Rows from block 4 of a small image classifier, named by matrix and row number. Rows with one number belong to one neuron. Each number is 128 + 32 x the weight over its row's rms, rounded and kept within 0 to 255. All counts start at 0. After the name is the row's rms in percent of the matrix's.
After each neuron's rows are labels from the 100 images, of 14976, where the neuron reaches its highest value: "top examples" is what is common among them; "lies over" is the class under the peak. Only what is clearly more common there than usual is listed. The data: rendered made-up planets.
# fc1: MLP up (model.blocks.4.mlp.fc1.weight, 1152x192), inputs 0-191
# fc2: MLP down (model.blocks.4.mlp.fc2.weight, 192x1152, transposed), outputs 0-191

fc1.156 081 [ 64 192 128 128 128 128 128 128 128 128 128 207 128 128 128 167 128 128 128 128 128 168 128 128 128 187 128 128 128 178 209  90 128 128 175  92 128 128 128 128 128 128 173 128 128 128 128 128 128 128  83 128 128 128 128 128 128 128 128 128 128 186 128 181 128 128 177  83 128  67 128 128 194 128 128 128  78 128 128 128 128 128 128 200  77 128 128 128 128  62 128 197 130 128 123 128 128 177 128 128 128 128 128 202 171 170 190 128 186 128 128 128 128 128  65  75 128  93 197 128 128 149 128  75 128 247 128  63  60 128 128 128 128 128 128 128 128 128 128 164 110 128  29  64 128 128 128 128 164 128 128 108 128 128 128 128 128 128 128 128 183 128 128  82 128 128 128 128 128 128  37 128  79  88 189 128 128 128 229 196 128 128 128 166 128 128 128 128 128  72 190 128]
fc2.156 089 [128 128 128 128 128 128 128 128 128 115  61 128 128 128 128 128 128 128 105 128 209 128 128 128 154  73 128  46 203 128  56 128 128 128 128 128 128 105 128 128 128 128 128 128 115 128 191 128 128 128 128 177 128 185 128 128 128  53 146 128  77 128 180 128 128 128 128 128 166 128 193  75 183 128 128 128 128 128 128  63 128 128 128 128 128  65 197 128 128 128 128 128 173 128  79 128 128 128  63  70  69 128  75  60 128 172 153 128 128 128 128 128 128 178 128  90 128 128 128 171  62  68 128 128 128 159 128 214  96 128 128  76 128 128  70 184 128 128  55 128 128 128 128 128  89 128 128 128 128 128  84 128 255 184 128 128 128 128 128 128 128 167 194 128 128 128 128 154 178 221 128 128 195 128 128 128 128 185 128 128  66 128 128 128 128 128 128 128 128 166 134 128]
top examples: moons: one; full
lies over: planet

fc1.194 131 [128 128 128  77 128 128 128 128 104 229 128 128 128 154 128  79 128 128 128  71 128  63 190  86 128 157 128 128 128 128 128 128  58  90 128 128 187 128 128 141 128 128 128 128 128 204  68 128 128  79 128  96 128 192 160 128 128 128 128 171 128 128 128 128  79 128 128 128 128 128 128 145 212 137 128  50 128  92 102 128 128 128 133 128 166 128  44 187 128  51 128 153 128 144 128 128 128 175 160 166 186 128 128 221 128 128 128 128 128 128 128 128 128 128  80 128 128 128 205 128 227 128 117 128 128 128  75  62 128 128 128 128  52 128 128 128 128 195 128 128 128 130 128 128 128 128 198 128 128 128 128 128  63 128 128 128 128  39 128  77  91 179 128  63 128 116 128 128 102 128 128 128 186 128 218 128 128 128 170 170 128 128 128 128 128 128 128 147 128 185 128 128]
fc2.194 137 [128 128 128 128 128 140 128 108  58 128 128 170 128 128 128 128 128 128 128  86 128 128 148 128 128 128 128 128 176 128  95   0 101 172 128 128 128 120  65 128 157 128 128 128 128  92 128 128 128 128 128 128 128 190 163 102 128 128 148 176 128 128 128 155 128 128 128 128  71 173 197 172 128 128 128 153 128  88   0 144 128 128 128 128 149 128 101 128 128 128 128 137 161 128 128 128 111 128 103 128 128  65  99 107 128 162 128 128 128 128 128  97 128  79 128 128 128  66 128 128 128 128 128 128 185 155 128 128 162 128 128 128 128 165 128 161  82 104 128  97 146 128 128  97 128 128 128  82  76 212 128 139 200  97 128 128 128  83 128 128 149 128  57 128 128 128 128 143 128 128 128  77 128 128 108 171 138 128 128  86 128 128 239 128 128  83 142 128 128 154 128 128]
top examples: moons: one; full
lies over: planet

fc1.736 127 [128 128  89  71 128 128 128 128  63 211 162 128 119 128 172 116 128  68 128 128 171  86 189 128  84 128 233 128 128 128 223 117  80 128 128 208 128 128 128 101 128 186 144 128 128 182  52 128  94 128 128 128  66 201 128 128 165 128 128 150  49 128 128 128 128 128 128 128 128 128 128 180  94 132 128 128  99  79  75 128 128 128 102 128 138 192  68 170  87 128 128 128 128 128 128 128 128 128 195 168 191  78 128 203  72 128 128 128 128 128 128 128 128 128  49 128 128 128 200  87 128 128 128 139 128 128 122 128 128 128 128 128 128 128 128 165 128 128 128 111 128 165 128 128 128 180 128 128 128  63 175 128  69 128 172 128 128  61 173 166 128 128 128  56 128 128 128 128 128 128 128 128 128 128 128 128 128 128 128 192 128 128 128 128 128  41 143 128 151 128 186  89]
fc2.736 110 [169 128 128 128 128 128 183 128  57 128 128 128  52 128 128 128 128 128  62 128 217 128 171 128 128  97 128 128 195  58 128 128 128 120 128 182 156 128 128 128 104 128 128 128 128 128 128 128 128 128 128  92 128 207 128  93 128 128 128 128 128 128  82 128  85 128 128  76  62 176 128 167 128 128 128 128 128  92   0 128 173 128 128 190 128 128 128 128  93 128 128 128 171 128 128 128 128 128 128 128 180 128 128 128 128 128 128 128 128 128 128 175 128 128 128 128 128  63 128  74 128 128 128 128 193 128 128 128 128 128 164 128 128  92 128 128 151 128 128 169 161 128 105 128  90 128 128 128 128 128  94 128 128 128 128 128 128 153 158 128 128 152 128 128 128 128 128 128 128 128 128  71 184 165 128 128 161 128 169 128 128  84 255 128 128  80 128  73 128 181 128 128]
top examples: moons: one; full
lies over: planet

fc1.385 079 [ 99 128 128 128 128 128  60 128 177 155 128 128 128 128 128  61 166 128 128 128 128 128 186 128 128 128 195 171 180 128 128  80 128 128 206 128 128 146 128 159 129 128 128 128 128 128 128 128 128  57 167  95 128 128 194  75 169 128 198 128  62 128 128 195  67 177 128 128 128 128 128 183  72  65  70  77  55 128 128 128 128 128  72 128 160 128  53 196 128  75 128 128 201 128 128 128 128 128  98 169 128 185 128 128 128 128 165  89 172 169 128  74 128 170 128 128 128 207 215  91 128 128 128 128 128 128 190 128 128 197 128 128 128 128 128 177 128  76 128 128 128 183 128 128 128  64 128 128 178 128 128 128 128 172 128 128 179 128 128 128 128 169  66  80 175 146 128 109  73 128 128  95 171 128 128 128 104 128 128 128 128 128 161 100 128 128  99 128 128 128 128 128]
fc2.385 088 [128 182 190 219 128 128 128 107 172 128 128 128 128 128 128 128 165 174 128 128 128 128 128 173 128 128 128 128 128 179 128  21 184  81 128  88  72 186 167  74 128 128 128 128 128 128  80 128  65 187 128 128  85 169 128 182 203 128 128 182 128 128  85 128  70 128 128 169 128 128 128 172 128 128 128  88 128 128 128 128 128 128 128 128  74 128 184  90 128  77 178 128 128 128  65 128 128 128  74 128 159  87  76 128 128 128 179 128  65 128 128 128 128 128 128 185 128 128 148 128 128 174 128 104 128 169  62 128  96  60  51 128 128 128 128 128 128 128 128 128  85 156 128 128 184 128  75 128 128 205 128 167 128  94 128 172  99 128 128 184 173 128 128  88 128 169 128  81  89 128 128 128 128 128  99 128 128 128 128 128  73 181 217 128 128 128 128 128  81 128 128 178]
top examples: moons: one
lies over: planet

fc1.665 083 [ 62 128 186 120 128  90 128 128 128 128 128 128 128  55 128 116 128 128 128 132  67 128 128 128  91 128 238 130 128 128 212 128 128 128 128 188 128 128 128  48 218 128 128 128 185 128  45 128 128 161 128 128  58 128 218 128 128 145  49 128 128 128 128 128 128 182 128 128 128 128 128 128 173 128 128  31  61  80 128 128 128 128 128 226  53 191 128 128 128 128 108 128 134 128 128 128 128 128 128 128 197 128  90 128 128 128 128 128 128 128 160 128 128 128 128  46 128 128 128 128 128 128 128 128  51 128 135  64 128 128 128 128 128 128 128 128 128 114 128 128 128 128 128 199 151 199 128 128 128 128 128 128 128 161 128 128 128 150 128 128 128 128  61 128 128 128 128 128  98 182 128 128 128 151 128 128 128 172 234 128  96 128 128 128 128  69 151 128 128 128 196 128]
fc2.665 083 [128 128 128 128  76 128 128 128 179 128 128 128 128 128 128 167  54 128 128 128 128 177 128 128 128 128 128 128 128 128 128 128  79 128 128 118 128 128 128 128 221 128 128 128 207 128 128 175 128 128 128 128  73 128 158 128 128 128 128 128 165 128 173 128 128 128 128 128  34 128 128  72 128 128 193 128 128 128  37 128 128 198 128 128 128 179 128 128 128 160 128 128 128 128 128 128 128 128 128 128 128 168 198 149 128 184 128 128 128 128 128 128 192  59  23 128  73  69 160 128 173 128 128 115 187 128 128 128 128 128 128  90  75  79 155 128 128 128 128  79 128  47 128 128 128 128 128 171 128 128 128 128 128 128 128 128 189 128 128 128 128  77 128 128 128 128 128 128 128 128 128 128 128 192 128 173 128 181 177 128 128 170 255 128  39 128 171 128 128  77 128 128]
top examples: moons: one
lies over: planet

fc1.90 111 [128 128 128  42 128 128  25 128  37 128 166 128 128 128 128 128 128 128 128  86 108 128 128 128 128 128 128 128 128 128 128 128 182 128 128 128 128 183 128 198 128 128 136 109 128 128 128  61 128 101 200 128 149 128 128 128  29 128 128 128 128 128 225  63 128 128 128 128 128 128 128 128  62  51 128 128 180 128 128 128 128 128 128 128 128 128 192 128 128 128 128 128 235 128 128 128 128 128 128 128 179 128 128  14 128 128 128 128 128 128  38 220 128 128 128 128 128 128 128 128 128 128  61 128 217 128 128 128 128 128 128  47 128 128 128  22 128 128 128 128 247 128 128 128 128 128 128 128 128 128 128 172 128 128 128 128  94 128 128 128 128 128 128 128 128 106 128  85 128 128 128  84 128  91 128 128 128 128 128 128 121 128 184  61 128 128 128 128 128 128 128 128]
fc2.90 114 [128 128 128 128 128 128  41 128 128  67 154  74 110 200 128 201 128 214 128 128 100 196 195 128 201 128 128 126 128 128 128  86 128  40 128 128 128 128 128 128 128 128 128 241 146 128 128 128  75 128 128 128 128 128 128 128 128 128 128 128 128 128 203 128 128 128 128  79 128  68 128 128 128 128 128  55  64 128 128 128 128  82 128 128 128 128 128 128 128 128 128 128 211 128 128 128 128 128 128 128 128 128  91 128 128 165 128  70 128 128 128 214  57 128 128 128 128  76 128 128 108  93 128 128 128 128 128 128 128 128 128 128 128 128  72 128 128 200 128 128 128 128 144  54 128 128 128 128 128 128 128 128 128 128 238 128 128 128 128 128  54 128 128  83 178 128 128 128 128 128  43 128 128 128 128 208 186 128  51 128 128 128 197 128 128 104 128 128 128 162 128 196]
top examples: moons: zero
lies over: planet

fc1.107 086 [  3 128 128  79  58 128 128  71 128 128 173 128 128 128  89 128 202 128  66 128  83 128 128 128 128 128 128 128 128 128 178 128 128 128 128 128 128 128 128 128 128 128 128 128 106 128 200 128 128 128 128 128 128 210 203 128  86 128 128 128 128 128 128 128 128 232 128 128 128 128 176 128 128  75 128 128 128 128 128 128 128 128 128 128 203 128 128 128 128 128  71 128 193 128 119 128 128 128  48 128 188 128 128 128 128 128 128  89 128 128 128 162  94 128 102 128  72 128 128 128 128 128  54 128 232 128 128 128 128 128 128 128 128 128  44 128 128 128 181 128 128 128 128 128  41 184 102 128 128 128 177 221 128  82 128 128 128 128 218 128 128 128 128 128 128 128  73 128 128 185 128  46 162 128  85 128 128 128 227 128 128 128 128 128 128 128 128 128 128 128 128 169]
fc2.107 101 [128 128 238 171 128 128 128 128  86 128 128 128 128 193 128 128 128 128 135 128 128 128 128  67 128 128 128 128 128 128 128 128 128  48 136 128 128 128 128 128 128 128  48 128 128 128 128 128 128 128 128 128 128  80  97 179  62 128 123 128 128 128 204 149 190 128 128  67 128 128 128 228 128 128 128 128 142 128  41 128 128 128 128 187 177 128 128 128 196 128 128 128 193 128 128 128 128 128 128 128 128 128 128  56 128 128 128 128 128 128  51 128  61 128 128 177 128  87  69 170 128 128 128 128 128 128 128 128 192 128 128 128 188 128 128 128  76 128 128  69 139 128 205 128  87 128 128 128  56 128 183 128 163 128 128 110 128 128 128 128 128 128 128 128 128 128 128 128 128 149 128 128  49  48  79 211 211  33 128 128 128 128 128 128 128 128 128 128  87 128 128 215]
top examples: moons: zero; full; kind: cracked ice world
lies over: planet

fc1.393 101 [128 128  52  84 128 128  98 128 128 217 167 128 102 128 128 128 128  90 189  93 128 128 187 128 128 181 255 128 246 128 128 128 128 128 128 128 128 128 128  74 128 163 173 128 168 128  90 128  54 128 128 128 128 128 162  85 128 128 128 128 128 128 128 128  80 128 128 128 128 128 128 128 128  24  79 128  64 113 128 128 128 128 128 128 161 128  38 128 128 128 128 128 121 128 127 128 128 128 128 128 128 128 128 209 128 128 128 128 128 128 128 128 128  60 128 128 128 128 128 128 210 128 128 128 128 128 128 128 128 224 128 128 128 128 128 128 153 128 203 159   0 153 128 198  81 128 128 128 128 128 128 205  61 128 128  83 128 128 128 128 128 128  73 128 204 128 128 128  62 128 128  73 128 128 128 128 128 128 128 128 128 128 128 128 128 128 128 161 128 128 128 128]
fc2.393 099 [128 128 128 128 128 128 128 128 128 103 128 128 128  93  60 128 128 128 128  78 203 128 128 128 128  91 128 128 128 128 128 128 193 201 128 128 128 111  66 128 173 128  85 158 128  85 128 128 128 128 177 128 128 128 128  92 208 128 128 128 128 128 128 128 128  97 128 128 128 128 128 128 128 168 128 128 128 192   0 128 109 182 128 128 128 153 128 128 128 128 128 128 128 128 128 167 189 178 128 128 128 128 171 128 128 128 128 215 128 195 128 128 128 128 127 128 128  79 128 179  76  66 128 128 128  79 128 128 128 128 171 128 128 128 159 128 128 128 128 128 128 128 128 128 128 128 128 128 128 253 128  87 239 128 128 128 128 128 128 201  80 128 128 128 128 128 128 138 128 128 199 128 176 128 128 128 161 128 128  52 128 128 255 128  81 128 157 128 128 128 128 128]
top examples: moons: one
lies over: planet